{"model": "image classifier", "dataset": "pictures of board games with random positions, seen at a slant", "train_examples": 195000, "image_size": 64, "crop_scale_min": 1, "horizontal_flip": false, "targets": ["game"], "num_classes": 6, "arch": "vit", "norm": "layernorm", "norm_position": "res_post", "hidden_act": "gelu_tanh", "mlp_ratio": 6, "head_dim": 32, "fused_qkv": false, "bias": "none", "qk_norm": false, "parallel_block": false, "inner_norm": false, "drop_path": 0.1, "patch_size": [4, 4], "conv_stem": true, "layers": 12, "width": 160, "positions": "learned", "pooling": "class_token", "loss": "cross_entropy", "init": "kaiming_normal", "optimizer": "muon", "muon_scale": "original", "learning_rate": 0.031, "momentum": 0.95, "nesterov": false, "orthogonalizer": "newton_schulz_5", "adamw_lr_other_params": 0.0011, "max_grad_norm": 1.0, "max_steps": 9300, "batch_size": 128, "epochs": 6.1, "lr_schedule": "cosine", "final_lr_fraction": 0, "warmup_steps": 460, "weight_decay": 0.01, "adamw_weight_decay_other_params": 0.05}
Rows from block 7 of a small image classifier, named by matrix and row number. Rows with one number belong to one neuron. Each number is 128 + 24 x the weight over its row's rms, rounded and kept within 0 to 255. All counts start at 0. Numbers have three digits each.
After each neuron's rows are labels from the 100 images, of 14976, where the neuron reaches its highest value: "top examples" is what is common among them. Only what is clearly more common there than usual is listed. The data: pictures of board games with random positions, seen at a slant.
# fc1: MLP up (model.blocks.7.mlp.fc1.weight, 960x160), inputs 54-107
# fc2: MLP down (model.blocks.7.mlp.fc2.weight, 160x960, transposed), outputs 54-107

fc1.540:088109121115112159134155085108124111104147142133129143115106119151152123048138134112128118155134129114129153137094105121120110113145121121150112140127145115096116
fc2.540:131133115123124172167145129097176120154111095144141147101137103112129113102181107156125118125148134131109143113110147120105084162184114140077140113067114147089091
top examples: draughts

fc1.260:141102169112107155115089173152118161094176120070082111136123108121169113102137129112104118143109118105144072175154052108137105126117128178113151121130092134122121
fc2.260:139170138166142135145104121108101121158085131133112125152143133183087128133151100100124123103160156130157156129147139152126143178120081144106168125140115105132116
top examples: nearly empty; discs on a green board; digit grid

fc1.208:108144125114082137130111095120139111109091081092130147101121133119132158154150126106117138120147154095166152143154140126119150163147101171114147163157152164155096
fc2.208:164102123154135146119123172088104123159170152103116094106165090119171138124145118146115121098110121142140134093133148092132113123117149119106098124150124135113128
top examples: noughts and crosses; nearly empty

fc1.229:135115136097179107109109099112107136123096149100110138070128100109134175126140130118127141103106117145114172129165130135134153115089123138120151127094132086131135
fc2.229:120134141119111170103174120128107114110138178127103112175138139126112081133118146123176146124093198126133132139110120139124120164177137109104113140086108165160148
top examples: stones on a line grid

fc1.393:169125111146141102130131112128142099118123108155125193135115075141142133155160089123136136156140129108169145135125089111121187113116122122155071105105102131100129
fc2.393:061144104127112142156100105110135154129111150123124077127142157115111136127107163084125108106120093163122096108133173108152116116153147097112146108072150154148169
top examples: stones on a line grid

fc1.413:106132164135163125169081173116095152100159142150138163117110106144092109068088142149133133110108094154109139109139143125107115114147082137168126110145116109100131
fc2.413:120148144106133147094101114115083117100144150134129140142154142115134156150133129076147098154106158115176133157130110103132154113174173155091121106103091143122098
top examples: stones on a line grid

fc1.535:107122142114146136097123097082116144145126163127124130134132091126169097088114161092141137132097162154145123123112171116155100128107135169090123145118086166116149
fc2.535:109127151130127104158096141110169132126132120139128152120148156126150144155121099163104126112099138177132085119172087133104142146158169123124084126134131091166083
top examples: noughts and crosses

fc1.369:117073152127098107166100127186092138134129129170123131118128157126130142073141122119133122110150136109122144081135179116111111163178141166136140167111124122128122
fc2.369:134097174172128155054169099129151127115117102078086177156111102122157099169151142100123123148124135107161125094094102134128160137088128145125104095145084141144132
top examples: discs on a green board

fc1.637:096098102125125066104132143113075133095129139079141129166132130156161125140161143092117123107187097097124106097124122149098163117126127153124117122113162095153131
fc2.637:142077120120110141160136160147144134127121106093126136126116172140148126113150099148109133152132154106127139145122136174104125133139119122125157084127110128104101
top examples: discs in an upright rack

fc1.96:072120117083103143137140158140130102162144161142136135126175129128088133152195127088136113107151145129107122129161106117161154146142111107128119067121142154113127
fc2.96:169126119203126086101146149124128131140120095160069126116122165134152159132125121149143159127146134129131111116115137093131174071075158124118126163121108111148147
top examples: discs in an upright rack; noughts and crosses

fc1.520:106150111142118090140141149096141125099099149130148136075112093145124141124171157096098150125112125128095097099158148075107143135104113128146159108141138146106083
fc2.520:118148183113083134103126095155111118103118135090096119149168113143124141130130128146189100146159170112167142130092103134136111174097148161110107098120136151112138
top examples: second side has more; nearly empty; discs in an upright rack

fc1.250:120133140116145165139118158153134106130098172150100128121120119134106167114141127112115092159145173145156146164191151114170135177127114148159146119113158083138147
fc2.250:186130095130133100109120142084140151131152090117122092123134130168171124104092144115164140089137134115099151084128140140105126115097153107079127112148121131138116
top examples: digit grid

fc1.532:083152143142153134174163129145141176139137166151097128116158099084108118117156108088129110127155147167158121095112112133140128133090129115135135138086125118142115
fc2.532:142074125111122120098081107114130100111146124124147157123171158055136118113097157169118119141127099112101144130100121123118113102099140141178108104120127135186118
top examples: nearly full; stones on a line grid

fc1.363:159124140151150097142151108179132184121131108146148147135093102163075141143138098129135116100143092083135123136146115147103077134138116136101148141141104162174134
fc2.363:083124146110147149105129130126127081142160127106149120064204145133124099143113163112129126093129128166091107140104144143136127174172153152115109086150102112106112
top examples: noughts and crosses; nearly full

fc1.721:140164120167088124125091136091145143109119140135122124097121136100146083171095117107146127109169129142140138130153116146152160154163113138125117160149109129099124
fc2.721:126147158133120106085154108085113098117106125113133147108131107149122150082172148138173124135130132108173143125138133076151113127117157141117119118110170145151165
top examples: noughts and crosses

fc1.561:105144135135103108107123131166107155120110107168135142124108147135066112137106145114128112127113188135120094139159117110167115174150160129154151153136152155125135
fc2.561:137139117132122103109130113117111129113162091114128143160144112176143119119146074144133103147140103145146129140110128103100150152127116155135044085123132104126106
top examples: nearly empty; noughts and crosses; digit grid

fc1.341:106134152089170120126130128080110123091138139081157128110129142166168150134151126083144159110140119095131115137124141085117124102130096123121137098134159163116094
fc2.341:115147176153096133108151139111135104149129148131133096131135113151129169112126130145129094159092142088120125094165075186141128149154114135121148107144106136142093
top examples: digit grid

fc1.725:128154138096159106126106127176145124113130132129076138135110131148099109112084132124120135095091127086143113121146104172123125091116130153143100163116099139129123
fc2.725:147145127106124107152158159119129134102172155103160139115145154125139144135107086178139127171115159143128114132154090133160098142157126114115109123136107106163126
top examples: stones on a line grid

fc1.395:100143123113115152171145154135099104082137159132123134141118138114137147135085101160184168086133099095138106146125117143089176125111147154162149107132116104111111
fc2.395:107147127132120125095146111112115126151118104073149113146143105104158121165118152096175083153148125159165164128158112107160130160124098167101148114120147104160083
top examples: digit grid

fc1.559:123146129149124173144188135096142090153149138133066127113133119118137131132124131105135127144132126121136147075149129142159123111095089154141100105144140068139115
fc2.559:117137156123101105146118071108110102146094107107109109135138176132160095142068137134185087076109119117106114131086105096129151101104144131090154140132102159128115
top examples: digit grid

fc1.10:137135134090122152142131107120134132170119158143104153131145162184153122109154118141143126141107136147135136154090090113157149171106156140104134121136139145093095
fc2.10:125142109165125116123172139120114151155107120148189111094166136163126123122101119143117110127141093132108141116126149110095144151140103123126106131087112137118133
top examples: digit grid

fc1.376:170108108183161131120136147150099149154137120111096100158153148137137138103039127112136171125138152110114127110155119157092145108132140100186172147142151148150134
fc2.376:142147126060130167114119126160114118141160162113156107119156119060088115113161124173110141124148092146097119116158122165161139134077099136125142153150116101115136
top examples: discs on a green board; noughts and crosses

fc1.640:128116091104095110140121078105105092123118131129187150122088079104125167125151145127135115102141120164093126116138158144110150106196124134157109153136110081107153
fc2.640:117113153125120156109115143129148128121167113109095135101118147106139128136154149133087108137130155147166093104123132117163087168073121109083100147096145175111115
top examples: draughts

fc1.683:139107146121120107149153152124141134147153107096136143129149202142148133158134148127149099142119091121175105114063141173113117136098132116100128067087139110159124
fc2.683:123137141112103107108141149138095172144110137133112139159077120159090113125125125084127124090102094135135160120140093118100130132137142130114178118113102143097138
top examples: second side has more; discs in an upright rack; noughts and crosses

fc1.156:142114143161128112113089101144099109171132099098136165170133118112132152106096122112121118087123104105100136096145187094076115132090144143139090154094126107126110
fc2.156:121125089102127109140148163142095120148138148091124144107151119101143139107130099126175116190131100166135113139099110119139105122106127179107156073114098124117176
top examples: second side has more; noughts and crosses; digit grid

fc1.379:109127119130115130151103149153118110101153097135121107121132118108090167127087137099153095112117125095123089113122141158169146131071112123131076104075142118154128
fc2.379:138138154093120122107124111131140145103122150154118194096128165170108128110169108157138146155132127138145127126102132083115062146144131130128158133175096152142103
top examples: second side has more; discs in an upright rack

fc1.70:157098111148067081112128115159140127114102157133092172136147131133101128157109120140110126130124156093093101171140124114153153111133127124110134134113135141125138
fc2.70:112126187129144107129125149135140109162092125125136129127167157094124122089145126105156157091177126133163156143093105168099187124089113106130122123140130110168106
top examples: discs on a green board

fc1.165:165141131062143137113120152155169131121161140123132130109163132151136156108098114140106137102121107106126117102138100091091146150144163133116096129142123129155140
fc2.165:135147152115110122161159135120115091140113104125109163156133135095114069133123120122091143152138136141139115122125141132134105150137126159144113122121132145123085
top examples: stones on a line grid; second side has more

fc1.103:100130081099158122112087153083131118182095127152144130113144143117122137136151152146150089121101121106104132098131134128121139120106149087117135122123110114156150
fc2.103:115120174133112140117201097158152153110086122124099088150153130100129110147075114120183127146171117131130139147146125115134104129133112155163160156111151153152125
top examples: discs on a green board

fc1.58:127159074135138144117136158122135126096126116154123116169113121143111124146106102142128101118176138130092125136124131109116105119126108141108106185137092096115110
fc2.58:136100119123114078107126094110145118144096114099114160088156131159068115123121133143131155137109127112153150158126159111114119131174147142160139162124168136133157
top examples: nearly empty; stones on a line grid

fc1.336:078102132155146087150124107111136130131116140116182129155111180118145140185112130112108158112133076094137118123136142107122075119102140116160092090103108127128145
fc2.336:135144146154077134132141164181149130125149154155142099084121149116106115149160167089126134146136124154109146120117087143115154163095105137125148140133132121107093
top examples: discs on a green board

fc1.202:121134142122096125140094132116138125148116096137117106170117109123158140143172118097136098105169162140136092165149097123108128135167121096165111134167119082095090
fc2.202:118148151182132121097153103150076121150119120153121154124123112136155140179103121150136160142111106156116101136126090141174111129129116134141139111166088133108133
top examples: discs on a green board; nearly empty

fc1.345:136161157116126146091120110099133143159145102133150104110111104157124117106100138106090117113086136134143133116134080110123171151154125140151143134131118110094117
fc2.345:126190089147107131106117191200111145121124107200102113128136090140136128148111120138134134153116134107116123186123090125102153099094148153149108089110135156095123
top examples: nearly empty; discs on a green board; noughts and crosses

fc1.512:125153171125116148110133133118137138138110117144164093138134082109188159123093115103161128135128135163117111166138076136130116153121104099156116125141126110144110
fc2.512:118136149122100130150128105135100106134132113132145147119160098133076147119136105148135121115113113168122116112113105105170153114118141117124124120113086138134138
top examples: discs on a green board; nearly empty

fc1.177:115110161114155156115105094100124082126123119133149173122135113086121153165123149145109098127109134131177110127141155136095141127121126119129073130128073169128146
fc2.177:107120113125118128122167144165152125133137127150109128120141101148137152130122100093127104138137132158099125141151130070132119102148141105080121135137129114087134
top examples: noughts and crosses

fc1.388:140153154145155148127078114113139139112111122093147122096161151094134091116109158147119090120137131188164128148112118173130126134113151108087151128130136132152115
fc2.388:129165135163149140099177105143127102119127115112121131175077126140169147175105138124117130121118112091077115125125117099139087128114093157141139097172122097127134
top examples: draughts

fc1.335:111089142152147122139141155122095147086126143124154111115118158126137129095180127102089105123122126144110091108113164144120140129126128150131106120100154120166097
fc2.335:148138143121113128140157083147128118125156105116106150103104133106162103161100126126133156142174107161101134143146124156119139084111114156135129101150093142100103
top examples: discs in an upright rack; nearly empty

fc1.11:140126157130118112146128163127116147149140124160131106146135111107112104114121130141123122133135124106121126091100116082101097131115126164192128089102099152124111
fc2.11:146120171178139168117104114142125129121155188118129109084128099154124143116117151119147110124107141158145126136148156100119152124125124141174148080131149141148159
top examples: noughts and crosses; second side has more; nearly empty

fc1.662:141109111127151120172141134135109134146126122123130161145153147103091121133135166108134134160114144134148129156129088133157142128156096151148159071119164108155112
fc2.662:159123149148080151133132110140128148147133113098119100121108143157176136124069093108125102131139123127115124096111104141068128168094096145129103101170131167100103
top examples: second side has more; nearly empty; noughts and crosses

fc1.451:128139136133154137136116110158153119133107133117128132071121146133131138156148133152111104095106126141134118069077117106162116131124113144117131135141196126118087
fc2.451:129125192127086120101129067122090114113132167101139100134112081114147165116097119101147113145150097095137171139153141114105121157135139147152156095113116203119111
top examples: second side has more; noughts and crosses

fc1.437:143183113133105167153132192114115124114119132124114136084123128139153102130062097154134155137116145129106117158109137146138165146163127124152124156097099138111135
fc2.437:114117144136137148112092101146073127165160138107140104153129107134111112151114180119113114146165150102147138126131109156101099101129187108133121121130102149100143
top examples: nearly empty; discs on a green board; digit grid

fc1.78:103110111119137125113167093071149161159141139139172089121130128139149121137119126084102156120160147071107168092104128121139157139155121088129111118153151138104079
fc2.78:149132193110156132129142123122094105121093127137117147147127124131146163148131130196171137131132120153143140117116134137100122124093112138170122118086138111111194
top examples: discs in an upright rack

fc1.2:130144110117158118123118147164160098132143130120103143126133144128141121098110120099153155144097170134167102139135161129129147159139100133122147089154122144105134
fc2.2:131136157155114111109145100091099149152107097166104104130141087115154137134122151135119099143135114168139153138163095102129169108132133122112135131125140109119134
top examples: first side has more; stones on a line grid; discs on a green board

fc1.196:162128085114107165146132113121142108132099118124106124159059111122127125126105110088124186135070136144085048129138093109151159157111124173153142151134146130105136
fc2.196:108141137162106106097095162155101130145108126138143152118166127141150139137147148158120126113103177132141150131134124132130184074086127090082106107117091093097082
top examples: digit grid

fc1.87:139080154138110188117119164153136125180129133108113099125151109131086132148144130104148119167111086179135078141133139111123101120163124123131063142121099156122133
fc2.87:133137078106125086140146134137111140144097111144115078115178157151135116150112144167133108075113100165145149122114134078119140118117152121173162110138139122159167
top examples: noughts and crosses; nearly empty

fc1.344:109113128127064117116167115090107127133145125099163097147088105153144107068156124097125150129108109143100087135132100141091075135147130133179095105141097152102142
fc2.344:161146098139134121129116122155086156106140103162146158143152106134111118137131132135138080127125131107123123155136137135173168145052157151109117133112157117122143
top examples: second side has more; noughts and crosses; nearly empty

fc1.54:131126176125134120148135128130160123085136118072113132115093112114126136116108090136063117147110128136134115154188109172127112139131141121117142122107115130141121
fc2.54:139128156125109112110145125134146174116140106138111161152115160181108151160108142124177121118162154132127115144109128108157132152088108149166064139097138164140099
top examples: stones on a line grid

fc1.398:158115182132156127135115112117129128104173101116105173162123129152156144138098172100129143176134100105116115167163109156113130127097093124141147134144130178122098
fc2.398:136143094140121131128176122150154101116120113089169167127095109156089152100117075146107094133113133146140099133136108100130117128160175170106074162142115082122146
top examples: noughts and crosses

fc1.431:124108130130131129170098119118130097147164122143173129143122164160140140120106088142133114159104146096159124122147158123098162127140089145115123110118114096100094
fc2.431:142139106120114087113073156123141141118103120119155155115111074128175116110167138122129145134121141137141149120149209113103102150168153127118075124103195139122137
top examples: stones on a line grid

fc1.622:149140117143161106115107138094167151134131112154097126141174124130086150150114127123142145174087138128116121082087132097114163123084131155155155125109145143098187
fc2.622:121102124164158102159123147102091119129115136154139151157110084099120142102177165155115136139104141113161156114095136095130106119145131123160080138123116110161137
top examples: noughts and crosses; nearly empty; second side has more

fc1.124:126157099099067164097105127114112134068087130114166110129101119158098124116159164113126143109112146138165095138077112130134147104140108134175153120122108149134143
fc2.124:170102122154159158145152121124095130111140158165116120166126127141138141132125127138135090117109111129121108121143116128148124120100135142101125145128156118127143
top examples: second side has more; noughts and crosses; nearly empty

fc1.553:118105134114087084130146136151141139161149098142150119084163119155150171136145134155134164136140110104116087135133161086094126137163066103142084124123104147087120
fc2.553:085086141146123164098134137160152146104107125097140104091147078100085121156094139120125102126138170152128145152138108126161117144125121139096118123124139130165196
top examples: second side has more; noughts and crosses

fc1.334:136164125142124130156098146103128109135112090107144131132151099103124130134195091119109159146158103092126130178112112081105105112121129124120133132151071103115108
fc2.334:156116143142145116128118122116101156139138127151105147104102093133141133126108125125115155070125127174125146135164114139198107154140115142125176131162123128122151
top examples: discs on a green board; nearly empty

fc1.326:100113124105145123090125139124162161170107112163133107124115161123101131169099113159081148100142084135112091111089092099083132141083127122132106117126127109122128
fc2.326:110105180101118128131131161153126098151160137129112112114183124111151143139155124130139134118080140133093142151151134060142116165140128115173117112122134142166149
top examples: noughts and crosses; second side has more; nearly empty

fc1.751:158160118092081170103155121135147121126123132138134130133128165148131150132098126144104135111116146091101133125095124127196135126168135141086131105114135132128079
fc2.751:072147169111125083135121085147113122171129116138174125146152139147119129135123113134108092119154107157133127171142081140093173148088150147139105185137139108154126
top examples: discs in an upright rack

fc1.581:135146123107118083123158124078113105148163169112162114158152087133124116117129118170081132099163133138087160084151087095090114136139139099148122156163151131121113
fc2.581:079114079082129144134101142120151142138113111106079153154089134088118153109160120157160140117122155122138142123133126113155115118122116131112116094148102119131130
top examples: draughts

fc1.764:133108132098152065167154102153129137106138166122126118171122107119159173121130125142115116121115134120104142149131108131125154130121163129147126138056119113156154
fc2.764:135130126160131166125106140167194139126147116090120157110117166126108113164087088125108129098149121136090109117143130105140088157088122151128082105108125164130090
top examples: stones on a line grid; nearly full

fc1.275:139099142138173148094097135157140122146114107117085113136133125091131117167080101155100136100143109180134135104159146134081082133153094076146099116166129164115144
fc2.275:136167149143123068135157137093166133123135123109113121137127091143110136141104110120135123148109113131157126146135108101162111111114120152094121121116139114135098
top examples: discs on a green board

fc1.154:152102155120089119129124090140114102127126081157139114102150109065114114132148108128122114141159140088108166097128152151103156155178117097099086123128105108138084
fc2.154:130125098135145125128128109150155113106157133160136133126096163126100093076084131104144094099126131160115104181135151183121141091138109150135134136108136147167185
top examples: discs in an upright rack

fc1.377:134117122158143144130085186153159117150117133124111114130075109125137118120150120111116127134124136046130146109122170130160115168166120169182096100125125159135131
fc2.377:154175120121115113171098099117144097120120112114091111107141118161154166097102151126151127138137164160152149152139092097099154134114134105126096145172177159131117
top examples: discs in an upright rack; nearly empty; second side has more

fc1.650:149141117163111123142098157144150153120114079101129093150089132136120127127133140148115122135117123152091126102150084104108112148150115142152101139119099109132155
fc2.650:117057130123158099109146093111094109159115125111092115101152135120171119109117138122119156143145124114128120136109153117144145116132152159115125123136153116099110
top examples: nearly empty; discs in an upright rack

fc1.16:158127101101121088108138095124141119098117136150120136165125161100117132124144145142179123097073081081102197081154161149127139073100131123160127147096074146082131
fc2.16:121098127153145150076147098116096146146089142085152128096136140118140094141122128112111095155199212137116108095127131073134151161141097139108155133123158137154165
top examples: nearly full; stones on a line grid; discs on a green board

fc1.140:106126159102158127141125126082114107091172153094123139081123134155130128099161126131098151130160146152150128149148112090166142126126156087109123136136096150129126
fc2.140:101108104163119141119133173132174135156118146073148158144113199160124126112117117113101106134126118148132092080134155118096135122118110113128113131128140116130091
top examples: stones on a line grid

fc1.41:137123130131127138097147101128118103157085108137139137174135164165113133154098146111188125143100141126123131149116151106085129127123133138165103123119084119141147
fc2.41:118165154088162132120114137111096127077128123096105103109153117079148118149143125151128140112135143123082127094116111131107101111112123122114178157124140080132116
top examples: discs on a green board

fc1.439:160103110127118162107153078118072113142112112145147115126118129178106132125129186127135123102113191111151134116102132126106125116157177152117103132107143122114107
fc2.439:119141109142155137143123190130143124149122116147093093150122073174129169121158123177171162139133116123148104102096129140101110135087097141136150130142125124125104
top examples: noughts and crosses

fc1.169:097132125120163113116108101163147135121104141087137168066124148134144118117138167147135113124123134116081155094130172128111168146115106107097114116086131151120096
fc2.169:148107139188143154085167090110105085101096161139122145127126152143152109113125142132169098122154175107145129102131131105142088114153146109140121084118116164135170
top examples: stones on a line grid

fc1.330:098141194138150110125141093131081107146114148087115135135102149147134134111129086146115122101117165101123124113162112120101129078120134136129114151145123092110124
fc2.330:131125089095108147159126119124131135115149143142095099126138160102107112130099127117071131145127148137159135159142118108160167181103144085114121126100132152161139
top examples: stones on a line grid

fc1.84:161128167148139126122109160123082099111116146105128134143093128156141141134133152119143119139100116110140071130142113164148111136149088131140095114101152147111131
fc2.84:114173128131118130123164096120142167125121128087153120162113135189127143106099103130113118153126127145119140116131120111126124136075073132164149161183100166092136
top examples: second side has more; noughts and crosses

fc1.53:139167193099082095139111150112144139110119135069145153096103104110144094114165107132099158067079134099126106174095066122114104097149087138135160133136081130116127
fc2.53:154115101148135128147110108158162108162140163132111112126137081136078123154136132140088134155142136104127159143169127145147108205089125131141102097145103073128152
top examples: discs on a green board; nearly empty

fc1.120:138124133109072118109158121121148130140119125156124113158148142156080106178138104132102103162130143116108139142132126080142166141095180165150135111167115126139158
fc2.120:117151136165145109158144159153099127141155108148181112107128137151115124127152151177126129154090119117166134143093122096102171116124115085120107079088161122106168
top examples: noughts and crosses; nearly empty; second side has more

fc1.67:124134137163130106093135137110119136115122133119115122129103121132104106117127097135144196138095137134135113115101081104143127161127090105135122093117089117111173
fc2.67:098101132139149142163127107089056130085113156110133110168105133130140102127163159162203092162113156109123146109108151136137128101123106149114143131145130131172141
top examples: digit grid

fc1.57:147152169127114155128109162081135102122120129120107130156131117160193115108108124115133149171127115127134136162158115136119147118083129145129138085125107076092105
fc2.57:101130148169144128138083148151128135122097151136156096147119092130105131128112148147111154123094142164140135124105138145183097151124138104155150101142137152110160
top examples: discs on a green board; nearly empty

fc1.47:163110140111162121143111132157118128135187123129105160108083133126147133172115120146145105113137128116182114135116123074128110163134128154128124141127145113080159
fc2.47:130169133114110106121102100131125090111097146094119132138140121100108163125163100159098110154118144150115132101172137127118102094148154143063084154123105160138072
top examples: draughts

fc1.277:108096129104121156118139106112117095151141113117139181118108149131146131142124087149104115169155145154132186157111112134112135108155078131153118162136133081118118
fc2.277:131135135125122119119088123152087118133119107110121120127147128137108122096105159102186133143118143154100106106106162121153163119130105113131129111130128129086125
top examples: draughts; discs on a green board

fc1.14:168070125121131151138116114148096106106148147145137102124127140151061108145103114145124105145106169154121151100162089149151121122117068092126120160130149165138128
fc2.14:123160110143162127143118131105155096106089120112145129138121157106172119124144116132156122122152126144121090156125116105121148128156126168145093126120106132100126
top examples: stones on a line grid

fc1.286:132125137126121094120071080122107153080154125081104149115117149183122141110088169090159105116099118120147142166143116137116116098150106142136152114179084177122092
fc2.286:148156098128149157168137127126100129127125151140133118134127109126179124112142103133141097111096102160122120118167068111150110103135137140094135158120128103122176
top examples: discs on a green board; stones on a line grid

fc1.245:156157147130123131123091193131094147154152116100142104145145102127097101113136149121115133145119154118169102149132120131120133112140119113127160119162107103121095
fc2.245:172104122154133114098188110148081192142148109144132128141174125141109174131140142134098158146121085112110102130090136130139123134081132142131170109154088145112108
top examples: discs on a green board; nearly empty

fc1.182:087094114123139129127143103159139150091126129139128077127129151102115144155128138108138130154131119170111097142106143128086068159084143123185109130101112110128134
fc2.182:142152115101135143138146153098129117160157129095120182131158131125200127153109134168131102122160080122159143172149134163142127125128146143157137103089143133103096
top examples: second side has more; digit grid; discs in an upright rack